{
  "arch": "res2net",
  "train_examples": 145000,
  "horizontal_flip": false,
  "init": "trunc_normal_002",
  "beta2": 0.99,
  "precondition_frequency": 32,
  "lr_schedule": "cosine"
}
Rows from block 8 of a small image classifier, named by matrix and row number. Each number is 128 + 24 x the weight over its row's rms, rounded and kept within 0 to 255. All counts start at 0.
After each channel's rows are labels from the 100 images, of 14848, where the channel reaches its highest value: "top examples" is what is common among them. Only what is clearly more common there than usual is listed. The data: drawn branching plants.
# c30: last pointwise conv (model.blocks.8.c3.0.weight, 272x272x1x1), inputs 220-271

c30.233 [102 137 116 122 106 106 111 144 134  67 138 118 144 152 112 130 102 173 152 124 133  97 102 124 113 113 136 166 124 118 115 174 104 112 111 126  90 120 106 102 122 164 122 179  97  77 112 117 178 113 106  98]
top examples: bare; leaning right; narrow

c30.133 [124 130 109 146 121 127 130 156 124  99 122  97 150 154 144 117 110 148  89 157 114  85 106 165 106  99 137 138 145 149 163 165 109 166 158 150  94  82 154 151 147 161 136 120 131 101 118 112 105 139  98 116]
top examples: white flowers; two-way forks; narrow

c30.23 [136 141  99  68  95 142 129 168 145 145 104 134 135 129 141 131  76 109 115 111 129 148 129 158 157 134 136 129  99 134 126  90 151 129 121 152 167 130 127 145 123 120 131 141 144 104  81 133 126 152 106 147]
top examples: green leaves

c30.249 [123 131 126 106  68 135 120 146 147 101 123 153 125 115 119 127 134 103 139 129 125 143 131 159 147  90  96 123 129 149 103  88 138 125 144 149 138 109 116 134 101 143 130 140 169 118  96 105 113 148 137 118]
top examples: autumn leaves; two-way forks

c30.228 [ 93 136  98 119  80 126 126 135 139 134 129 104  99 112 106 137  69 128 143  92  96 103 114 128 109  99 103 177 135  83  70 108 146 143  91 104 141  78 104 127 129 159 135 132  93 144 107 158 147 138 138 117]
top examples: bare; narrow

c30.73 [148 117 115 121 154 141 115 161 107 108 131  96 165 128  87 133 125 135 121 170 129 126 110 138 121 115 153 148 148  96 123 110 119 124 140 162 110 145 128  99 129 129 139 121 139 136 137 141 159 117 128 131]
top examples: white flowers; three-way forks

c30.209 [130 147 116 131 158 105 199 148 142 158  92 119 128 122 122 166 109  91 138 114 166 138 151 118 144  99 107 132 126 100 127 111 140 175 146 124 109 131 145 118 129 106 141 145 147 157 133 103 145 150  89  94]
top examples: three-way forks; autumn leaves; wide

c30.224 [150 133 152 115 141 154 107 140 136 142 101 121 155 148 135  92 164 101 151 153 110 102 118 105 102 129 130 140 135  80 140 141 151 154 122 130  96 120 132 126 137 130 116  44  95 146 137 163 143 143 141 135]
top examples: green leaves; two-way forks; narrow

c30.259 [123 131 155 174 170  98 172 129 123 123 127 170 108 142 119 133 128 140 133 163 129 119 130 155 154 112 140 157 159  99 163 148 113 145 139 119 126 116 174  84 105 138 122  66 152 123 141 124 152 162 110  97]
top examples: green leaves; two-way forks; leaning left

c30.142 [126 111  94 129 152 134 110 143 143 134 154 127 153  88 136 151 142 168 121 127 163 150 128 114 169  91  94 131 156 118 128 107 124  95 116 134 140 129 142 147 118 143 130 157 112 156 101 115 115 156 111 120]
top examples: autumn leaves; spreading

c30.218 [131 136 170 125 114 147 109  82 151 128 114 119 127 162 142 181 142 134 145 131 162 134 126 109  91 127 119 140 125  80 114 104 189 145 139 106 120 161 143 137 117  96 108  78 138 117 123 155 124 120 116 145]
top examples: bare; two-way forks; leaning right

c30.35 [141 137 140 127 140 116 124 145 130 144 152 145 124 148 111 116 174 173 161  93 135 105 142 115 130 147 129 145 121 104 142 131 100  99 134 189 141 127 129 123 135 111 127 162 129 137 129 137 118 116 164 109]
top examples: three-way forks; pink blossoms

c30.262 [129  82 130 123 129 122  94 120 134 155  68  88  98 104 115 143 138 122  85  97 123 118 132 107 129 125 117 149 119 140 149 145 133 146 133  92 112 125 134 105 130 146 127  88 139 129 129 124 124 103 131 110]
top examples: red berries; narrow

c30.98 [151 135 137 121 136 122 146  71 137 147 156  91 167 164  92 137 147 105 147 133 182 154 113 108 142  95 104  98 105 124 148 130 149 131 146  75 109 166 143 108  94 132 139  95 165 120 117 145 136 138 114 156]
top examples: two-way forks; narrow; autumn leaves

c30.44 [122 134 101 121 112 130 118 133 128 103 138 174 116 136 135 147 132 172 163 199 112 117  90 124 127 107 134 140 136 129 139 129 111 148 169 134 147 119 130 127  92 118 110  94 153 103 101 135 152 134 134 121]
top examples: autumn leaves; two-way forks; leaning right

c30.84 [133 101 165 164 117 114 131 177 115  98 118  93 129 120 146 132 179 131 122 120 120 125 151 144 163 140 106 156 102 125 145 158 131 166 111 153 123  89 119 138 131 147 122  94 135 121  89 138 144 119 169 104]
top examples: bare; two-way forks; leaning left

c30.59 [111 121 120 128 106 134 147 147 105 154 127 135 155 131 150 153 138 126 120 119 150 145 116 107 121 156 115  89 110 116 105 104 102 137 114 149 137 131 115 122 121 134 161 119 122 121 154 127  96 120 105 123]
top examples: white flowers

c30.114 [116 138 153 163 139 114 125 110 141 135 107 155 190 103 111  78 166 110 174 138 132  97 149 113 136 145 129 145 125 123 108 112 122  81 109 135 159 166 173 127 134  95 127 118 104 181 159 120 133 111 132 103]
top examples: three-way forks; autumn leaves; wide

c30.229 [108 122 131 109 100 154  98 110 142 159  99  98  92 103 118 130 128 122 159 135 146 101 139 121 138 137 117 129 125 115 116  90 113 117 145 121 128 120  87 110 144 165 130 127 145 131  89 114 103  91 163 108]
top examples: autumn leaves; two-way forks; leaning right

c30.255 [124 128 144 145 104 115 119 124  99 130 145 116 146 148 117 115 118 113 109 114 108 129 119 135  94 133 114 130 131 136 115 114 133 136 127 119 127 126 141 131  82 153 119 129  79 134 131  98 112 110 156 124]
top examples: green leaves

c30.100 [132 182 130 133 114 118 125 131 132 105 122 177 114 125 105 117 122 117 150  98  98 112 116 162 148 121 127 150 116  98  85 138 144 127 109 116 100 112 130 141 121 137  96 120 138 142 131 116 115 144  92 171]
top examples: pink blossoms; narrow

c30.267 [106 132 135 101 164 114 115 128 108 101 147 117 151 170 160 142 133 115 153 169 106 116 158 154 116 124 163 168 119 138 142 146 163 144 102 137 125  79 145 133 146 138 135 114 106 149 148  81 132 119 148 156]
top examples: green leaves; two-way forks; narrow

c30.64 [115 123 114 111 160 103 118 106 121 127 124 150  97 101 146 140 106 124 129 145  67 145 118 141 119  97 120 123 151  86  96 133 136 111 140 141 135 156 132 115  91 120  97 132 118 108 129 123 158 113 131 105]
top examples: pink blossoms; narrow

c30.244 [106 119 115  95 132 113 162 118 132 118  57 138 106 115 131 134 161 137 142 128 101  86 113 101 158 117 127 104 137 133 121 111  75 132 108 102 111 129 120 134 137 117 129 131 132 119  90 103 142 136 116 145]
top examples: white flowers

c30.103 [134 159 115 159  93 115 146 133  88 160 159 127 139 163 141 130 108 154 117 150 172 142  89 135  99 164 122 185 129 131 154 169 166 118 156 124 100 116 183 111 124 120 128 124 126  92 110 142  94  98 150  76]
top examples: bare; two-way forks

c30.16 [148 132 182 112 117 143 137 154 136 104 108 114 165 134 131 156 110 122 155 105 118 118 105 121 108 145 102 141 128 127 144 125 139 141  98 155 110 121  88 119 134 132  81 148 127 117 116 133  95 121 117 128]
top examples: pink blossoms; two-way forks; narrow

c30.240 [ 95 128 149 143 160 135 102  91 151 126 199 115 118 154 119 140 148 109 104 171 155 129 117 153  96  77 159 123 144 129 135 141 134 123 124 140 114  96 130 151 111 134 125 170 154 103 147 118 160 126 165 109]
top examples: bare; two-way forks

c30.101 [138 127 105 122 117 148 137 119 123 123 113  73 124 104 123 103 124 102 129 176 115 125  91 103 134 157 114 168 112 107 147 130 138 122 127 119  77 120 133 133 156 127 156  76 110 119 163 121 130 122 129 132]
top examples: green leaves; two-way forks; narrow

c30.214 [114 132 157 109 143 120 114 141 113 134 155 150 108 116  98 109 102 168 131 138 114 113 136 163 133  93 151 156 133 133 120 127 140 111 135 136 133 114 110 150 125 143 152 138 152 117 155 116 153 141 117 107]
top examples: two-way forks; autumn leaves

c30.91 [111 147 108  91 103 126 126 194 109 104 177 149 103 102 146 110 110 166  95 151  87 137 118 119 143 184 138 145 136 160 166 137 110 151 128 175 104 137 136 128 172 110 137 129 190 116  87 126 123 122  81 141]
top examples: two-way forks; pink blossoms; narrow

c30.225 [158  78 120 124 142 153 114 117 121 103 138 150 137 122 145 109 108 109 131 152 136 152 110 155 161 137 122 129 131 172 143 135 125 135 129 128 112 151 155 173 119 117 149  81  94 130 142 112 102 119 137 175]
top examples: white flowers; narrow

c30.82 [151 123 144 140 124 143 102 162 148 130 129 162 106 134 117 155 131 143 142 131 114  91 160 154 107  99 118 101 144 117 102 108 123 147 139 133 143 113 130 123 117 168 141 120 109 135 130 132 129 123 148 110]
top examples: autumn leaves; two-way forks; leaning right

c30.31 [143 109 108 136 121 145 130 118 121 138 126 112 153 146 110 117 120 140 168 107 103 136 145 126 164 146 117 178 122 128 114 162 167 101 168 131 110 124 144 141  89 104 105 126 140 131 147 137 135 149 138 166]
top examples: two-way forks; autumn leaves

c30.87 [148 107 119 152 157 130 158 146 136 140 148 159 158 101 129 124 105  97 176 155 123 146 119 159 120 116 118 136 108 131 139 143 160 111 133 190 123 155 139 115 112 128 115 143 112 120 132 162 165 127 156 102]
top examples: two-way forks; bare; narrow

c30.83 [158  93 149 134 116 135 141  94  84 152 139 122 143 158 133 131 161 156 127 149 118 134 118 117 119 157 117 115 132 117 149 173 132 166 112 141 131 131 128 104 111 106 140 110 120 124 139 170 127 155  98 129]
top examples: red berries; narrow

c30.260 [123 115 137 117 140 106 125 136 135 129 131 138 128 155 131 115 116 136  89 131 139 120 118 164 174 166 128 118 115 145 144 114 136 154 153 156 122 113 130 170  99 130 126 111 148 121 120 127 138 153  96 152]
top examples: two-way forks; thick trunk

c30.115 [115 101 151 158 121 134 108 123 162 128 162 123 100 153  98 120  91 127 117  90 124 117 127 179 133 146 104 143 132 120 136  70 159 104 128 141 159 103 146 125 130  78 120 187 137 112 136 101 119 165 133 112]
top examples: bare; two-way forks; leaning right

c30.74 [108 132 152 110 117 146 155 119 108  99 111 108 107 129 101 158  91 155 114 137 136 104 113 139 128 126 157 134 182 147 132 126 160 132 129 118 124 112 128 119  93 143 132 168 157 113 113 119 153  97 116 112]
top examples: autumn leaves

c30.256 [113 127 117 136 122 127 140 157 147 127 168 147 110 121 114 123 133 125 143 146 125 107 131 119 141 102 107 115 133  81 145 111 148  94 132 168 136 110 138 128 121 117 108 121 118 141 134 137 115 146 120 141]
top examples: white flowers; narrow

c30.211 [147 101 144 136 131 116  96 165  97  88 105 142 124 124 153 141 121 138 113 147 119 121 140 129  92 156 144 111 146 147 147 104 139 139 119 141 150 113 147 148 193 146 151  82  70 133 165 111 126 101 154 122]
top examples: green leaves; two-way forks

c30.122 [159 134 117 128 146 132  96 122 116 119 100 118 132 131 107 127 168 164 157 137 153 135 155 166 144 123 139  97 167 110 139  95 164 114 128 165 118 147 130 115 115 145  74 160 169 155 144 138 167  61 144  91]
top examples: pink blossoms; two-way forks; narrow

c30.18 [108 120 169 106 119 117 135 127 136  99 101  84 173  90 142 158  83 147  94 100  76 105 133 139 117 144 116  82 111 122 131 159  97 145 123 143 130 158 131 135  90  97  88 106 147 135  92 138 108 129 157 142]
top examples: autumn leaves

c30.147 [137  92 157 165 166 132 124 166 125 115  91  91 112 163 132 120 122 114 132 146 105 111 105 106 101 104 124 138 142  80 180 109 124 132 124 133 132 132 100 100 102 135 127 130  83 143 113 120 130 128 136 108]
top examples: red berries; leaning left; narrow

c30.71 [ 85 139 102 151 128 135 144 185 114 123 117 131 141  81 170 123  93 148 109 135 105 144  80  85 128 153 135 166 142 165 116 135 138 127 118 157 119 112  93 124 145 168 125 144 139 115 124 135  76 114 134 160]
top examples: two-way forks; narrow; autumn leaves

c30.113 [ 70 128 134  60 138 149 112 158 101 116 136 150 180 152 152 147 131 145 114 141 161 137 112  89 163 165  94 136 140 176 106 144 109 144 122 139  74 132 145 166  88 121 133 103 176  95 114 123 107 145 120 164]
top examples: pink blossoms; two-way forks; narrow

c30.60 [122 132  73 142 117 162 133 158  87 113 141 127  66 149  72 155  79 125 119 105 145  90  83 114  99 103 173 111 141 123 137 146 143 147 152 158 126 113 118 113 134 170 146 112 127 116 115 136 122 153 132 125]
top examples: three-way forks; autumn leaves; wide

c30.121 [101 112 106 113 131 117 156 141 116 129 122 162 149 127 133 135 125  93 137 107 109 137 155 160 101 143  88 127 137  94 140  90 120 138 138 139 108 105 117 141 152 123 144  68 118 168 123 136 155 154 134 131]
top examples: green leaves; narrow

c30.90 [168 136 140 169 161 136 155 139 146 132 196 113  97 138  98 149 123 104 135 117 142 109  97 130 104  87  89 146 152 111 139 103 143 100 118 157 135 147 126 101 159 150 121 110 104 149 146  70 129 124 165  90]
top examples: two-way forks; narrow; pink blossoms

c30.49 [131 108  87  69 152  81 121 138 184  93 124  95 139  73 142 141 100 157 142  92 137 119 129 154 121 123 120 136 146  96 124 139 108 124 110 153 172 152 123 137 110 142 110 147  89 101 121 121 126 110 128 130]
top examples: pink blossoms; narrow

c30.231 [148 135 202 109  88 123 111 138 141 127 115 108 126 133 164 147 144 125 163 123  86 118 136 136 130 150 113  89 128 136 123 138  68 127 105 125 125 136 116 111 174  74  89 118 107 121 102 112 138 144 125 121]
top examples: three-way forks; autumn leaves; narrow

c30.17 [197 122 132 128 162 106 111  74  92 154  94 142 134 163 103 114 114 136  84 141 129 125 108 135 173  83 106 120 121  83 137 113 121 121 134 106 123 121 145 105 117 120 119 136 125 133 101 128  89 102 112 106]
top examples: two-way forks

c30.125 [105 108 153 130 177 116 132 131 125 145 172 136 133 146 149 101 142  96 122 150 103 181 127 120 125  90 118 136 145 113 140 139 150 137 127 155 143  93 116 125 105 129 119 119 114 128 160 150 144 139  98  95]
top examples: white flowers; two-way forks

c30.139 [ 96 109 126 101 115 125 139 136 143  87 124 136 103 152 109 158  78 136 147 153 150  99 113 124 117 116 162 142 165 115 155 151 143 132 110 127 103  88 130 110 116 128 100 168 119 155  95 126 174 135 110 127]
top examples: white flowers; three-way forks; leaning right

c30.5 [ 73 139 160 123 139 103 131 135  90 126 137 113 175 134 148 124 129 140 148 128 112 131 119 108 115 101 157 107 141 150 108 165  94 142 137 116 124 118 126 150 122 140 105  67 113 109  97 132 110 124  97 118]
top examples: bare; two-way forks; leaning right

c30.39 [ 86 146 158 130 126  98 119 126 124  92 118 159 111 121 119 126 102 121 109 162 101 132 143 138 132  71  96 145 108 115 120 120 145 108 123 150 142 135 139 157 132 117 139 147 119 137 103  79 126 124 124 112]
top examples: red berries; two-way forks; leaning right

c30.223 [187 109 129 119 114 133 144 119 129 131 132 118  68 138 132  97 171  90 114 129 107 117 107 141 132 101 122 138  99 126 124  69 152 137 130 123 120 123 135 118 158 115 143 134  78 167 145 128 117 116 135 142]
top examples: bare; two-way forks; leaning right

c30.132 [120 129 134 144 100 139 138 145 119  87 117 125 148  90 116 137 115  86 146  99 100 140 119 139 157  80 138 175  96 121 134 144 152 134  96 150 109 118 166 169 133 128  84 107 142 131  98 170 158 140 180 133]
top examples: bare; two-way forks; narrow

c30.258 [154  94 129 123 101 108 111 130 115  96 103 141 106 137 126 123 115 133 180 155 145  54 133 135 104 155 101 114 114 156 146 134 121 127 107 164  79 110 131 125 157 148 141 123 143 158 111  91 156  90 152 116]
top examples: three-way forks; bare

c30.36 [141 137 153 152 127 169 140 131 145  79 134 121 134 149 149  99 155 165 152 139 124 146 119 175 124 127 185 126 139 133 148 156 126 113 160 139 163 114 140 125 160 150 124 142 170 159 138 147 142 110 123 187]
top examples: bare; two-way forks; narrow

c30.230 [135  64  81 108 124 114 133 122 140 128 112  99 124 123  82 130  94 132 144 100 131 125 139 100 141 122 155 113 123 117  93 159 109 107 107 118 153 114 103 133 114 149 109 106 101  87 110 117 150 132 130 113]
top examples: bare

c30.134 [164 156 118  82 154 130 155 101 156 147 106 142 146 149 118 179 109 151 133 178 148 133 121 144 132 125 139 123 102 154 137 137 128 149 133 128 112 170 119 121 185 126 153 126 135 100  97 120  99 142 149 118]
top examples: three-way forks; autumn leaves; wide

c30.128 [121  98 138 127 126 154 129 103 120 148  97 138 135 115  95 125 105  94 144 150 162 135 116 103 142 110 156 121 132 106 151 138  88  93 138 119 118 151 121 111  88 142  93 120 127 138 101 137 129 126 107  87]
top examples: three-way forks; red berries; narrow

c30.266 [137 167 140  94 138 111 151 148 132 141 146 163 137 138 107 142 113 158 133 146 114 132 168 123 123 155 126  90 133 112 123 154 143 123 108 161 137 132 131 137 104 166 153 126 141 131 142 148 123 111 129 141]
top examples: red berries; two-way forks; leaning right

c30.245 [120 120 125 165 113 109 113 161 136 117 134 103 166 103 135 106 131 181 111 154 138 158 134 143 140 109 153  95 165 106  65 162 123 105 155 118 109  79 126 150 144 148 157 105 150 123 138 102 145 131 175 112]
top examples: bare; two-way forks; narrow

c30.129 [136 128 124 103 115 138 119 128 153 151 124 124 114 145 134 147 144 128 122 182 114 135 132  63  84 126 125 141 135  93 109 159 106 115 132 168 126 126 123 140 101 123 120  84  99 127 135 133 152 146 147 106]
top examples: pink blossoms; narrow

c30.131 [118 115 117 143 122 174  93 101 187 131 157 116 115 145 134  95 112 146 165 139 145 174 117 137 125  78 150 134 109 129 165 165 140 129 170 118 115 146 166 110 179 112 141  94 144 123 151 130 151 104  55 139]
top examples: two-way forks; autumn leaves; drooping

c30.29 [109 133 150 131 130  92 114 136 104 139 121  71 130 138 121 116 150 151 118  82 131 148 148  87 124 155 164 132 131 128 103 156 104 103 132 129 107 149 126 111 119 134 104 121 143 157 146 152 132 126 143 124]
top examples: pink blossoms; narrow

c30.9 [121 106 126 110 147 126 128 142 131 155 120 138 124 110 125 120 150 126 112 103 104 100 140 135 125 109 140  70 124 122 143 143 142 133 133 133 164 164 112 146 125 149 109 103 120 149 109 107 111 161 150 144]
top examples: pink blossoms; narrow

c30.247 [149 133 104  81 129 117 143 120 163 155 118  95 153 156 134 152 123 168 117 127 117 132 126 116 155 120 111 120 133 119 105 179 113 109 146 142 141 111  97 123 122 148 135 166 118 108 108 127 135 123 117 115]
top examples: pink blossoms; narrow

c30.107 [100 174 156 120 110 126 131  90 126 118 118 112 140 137 146 141 109 111  96 117  95 132 137 134  93 103 144  90 119 131 138  90 159  86 125  99 126 113 149 123 138 136 124 170 115 158 139 126  91  95 140 133]
top examples: bare; wide; autumn leaves

c30.86 [151 178 185 147 145 119 113 106 140  90 122 147  97  98 127 121  78 103 167  99  80 164 142 155 101 102 108 121 118 123 135 151 161 113 127 151  99  79 121  87 123 129 149 113 147 140 105 118 150 119 139 153]
top examples: pink blossoms; narrow; white flowers

c30.78 [127 125 114 154 139 171  96 125 112 135 142 101  65 135 137 100 127 111 105 154 135  95  86 124 153 171 105 134 122 161 141  90 163 166 118 117 103 100 123 104 153 133 159 140 152  87 128 118  84 166 165 107]
top examples: bare; two-way forks; leaning right

c30.105 [118 143 145 111 116 120 126 130 140  99 139 137 113 125 151 146 139 121 117 112 145 118 124 127 126  93 156 128  95 126 118 138 125 123 124 129 137 146 113 110 171  60 125 143 124 170 119 113 132 100 114 156]
top examples: pink blossoms; narrow

c30.65 [167  72 120 152 119 131 113 155 106  80 138 133 106 100 119 166 129 163 125 131  94 159 117 114 113 152 131 148 134 162 104 122 126  95 103 165 155 118 132 130 137 116 102 140 127 155 142 161 116 104 130 152]
top examples: two-way forks; narrow; autumn leaves

c30.11 [111 133 139 115 135 132 162 111 147 138 125 107 150 119  95 118 185 130 112 117 127 147  89 188  93 122 132 145 137 112 130 123 166 105 123 120  90 109 139 109 129  99 115 110 107 116 128 155 138 127 165 134]
top examples: pink blossoms; narrow

c30.215 [135 152 105  95 137 133 128 140 124 125 116 125 117 104 133 139 138 131 162 158 130 131 118  91 127 101 128 136 128  99 133 110  88  90 114 101 128 147 125 187 101 144 167  81 116 141  94  96  98 103 117  80]
top examples: white flowers

c30.108 [152 163 149  98 113 132 127 127 144 160 141 166 155 114 123 127 154 132 136 164 159 113 150 166 136 114 122 112 117 119 135 132 129 130 130 132 153 145 107 123 158 143 136 124 109 148 137 133 139 117 129 124]
top examples: red berries; narrow

c30.236 [118 150 129 126 159 110 157 129 119 166 117  85 149 161 120 137  93  94 103 126 110 125 125 126 108  93 141  86 114 105 107 106 118 144 151 130 114 133 115 114  95 110 125 157 143 152 133 106 138 160 126 103]
top examples: three-way forks; autumn leaves; wide

c30.123 [143 142 112 141 144 118 118 161 122 154 111 116 143 100 138 132 159 127 138 122 151 128 133 166 190 141 132 148 143 128 148 102 133 129 122 126 112  93 139 123 155 110 122 114 111 100 112 118 165 132 128 136]
top examples: green leaves; two-way forks; narrow

c30.136 [108 125 127 100 136 141 171 158 131 134 169 138 121 114 134 117 168 131 123 115 126 122  90 103 145 114 109 108 146 159 106 148 131 121 136 149 170 129 106 130 115 138 128 110 156 109 103  92  99 145 114 150]
top examples: three-way forks; night; pink blossoms; habit: leaning left

c30.50 [121 140 146 130 109 122 157 121 122 112  96 103 135  89 119 168  78 168  78 115 123 131 151 179 153 102 120 133 101  85 128  87 144 139 134 163 165 170 166 108 143 134  92 127 109 119 126 123 143 147 116 127]
top examples: autumn leaves; three-way forks

c30.63 [129 157 111  99  99 132 159 130 122 127 124 132 153 109 114 122 125 113 114 146 119 119 141 125 117 108 114 110 119 128 124 129 107 125 151  94 106 165 103 133 131 104 107 140  84 128 152 134 103  85 142 107]
top examples: white flowers; narrow

c30.130 [123 131 143  90 156 114 147 139  86 125 135 128 142 112 117 132 128  92 135 208 167 167 122 178 125 122 121 154 124 120 121 117 139 121 171 128 116 117 132 123 144 174 134 106 122 154 133 122 109 104 120 113]
top examples: white flowers; two-way forks

c30.27 [126 138 144 149 147 127 123 132 122 126  87  90 122 152 111 137  97 131 150 137 118 145 116 132 123 141 144 121 122 159 136 144 147 127 127  80 129 102 127  75 114 123 114 110 126 133 162  91 109 127 130 138]
top examples: green leaves; two-way forks; narrow

c30.48 [158 125 165 116 117 114 138 163 125 139 141 137 148 156 136 144 149 162 136 116 150 103 101 114 153  84 130 125 141 124 136  94 114 150 136 124  61 105 118 141 162 114 143 126 133 117 120 137 134 126 115 144]
top examples: two-way forks; leaning left; white flowers

c30.57 [178 138 126 117 146 176 140 133 112 139 134 119 154 117 154 119 129  89 132 183 105 118 116 148 134 149 109 146 107  98 153 107 133 133 138 124 117 103 138 112 141 121 113 167 112 145 136 153 133 144 126 144]
top examples: white flowers

c30.271 [127 102 135 139 118 116 155 145 101  88 145 138 128 109 117 141 107 145 160 164 117 113 121 146 133 111 155 131 129 112 151 123 149 149 116 144 127 144 145 127 128 127 132 124 120 116 111 124 158 150 143 139]
top examples: three-way forks; green leaves

c30.7 [137 146 133 138 122 116 123 119 143 144 141 123 134 108 118 133 105 141 122 119 130 100 148 145 154 131 143 138 116 136 146 106 146 128 103 125  93 125 122 118 143 140 103 112 123 114 121 157 126 155 131 115]
top examples: pink blossoms; narrow

c30.252 [114  84 143 104  98 103 139 123 122 131 128 141 112 139 126 138 127 106 130 146 116 160 113 152 156 156 200 149 126 142 147 109  88 118  93 158 144 181 147 141  70 112 111 134 144 125 107 145  85 124 105 146]
top examples: two-way forks; leaning right; red berries

c30.21 [129 133 115 109 128 147 142 119 115 104 134 144 139 133 136 130 131 130 149 128 148  88 154 113 107 123 110 143 152 122 148 130 109 136 147 174 127 148 118  91 122 145 117 116 136 121 123 102 151  95 146 107]
top examples: pink blossoms; two-way forks; narrow

c30.124 [165 110 117 157 125 103 147 139 105 153 118 150  81 131 106 156 120 100 154 170 142 113 153 162 137  83 131 142 102 121 128  93 139 148 123 141 141 111 148 104 100 109 137  95 177 117 115 113 148 175 147  90]
top examples: three-way forks; wide

c30.28 [148 116  91 120 153 153 123 129 134 117 150  89 143 114 141  84 140 108 116 132 116 134 112 127 156 102  73 109 131 154 156 139 132 122 130 141  84 147 109 128 100 116 132 133 117 133 129 132 151 162 142 136]
top examples: white flowers; narrow

c30.13 [119 132 113 115 128 120 133 179 137 110 154 150 127 117  98 126 114 134 115 121 128 136 139 135 132 142 124 153 149 129 138 102 139 115 143 136 130 150 177 129 118 148 101 128 141 130 148 103 110 110 119 111]
top examples: autumn leaves; three-way forks; leaning right

c30.81 [113 124 125 178 150 121 115 135 112 109 144 110 141 134 130 140  99 121 117 101 145 139  85  94  86 113 155 118 125 148 107 151 149 149 120 128 148 148 140 117  88 126 130 145 143 122 134 122 171 116 152 102]
top examples: bare; two-way forks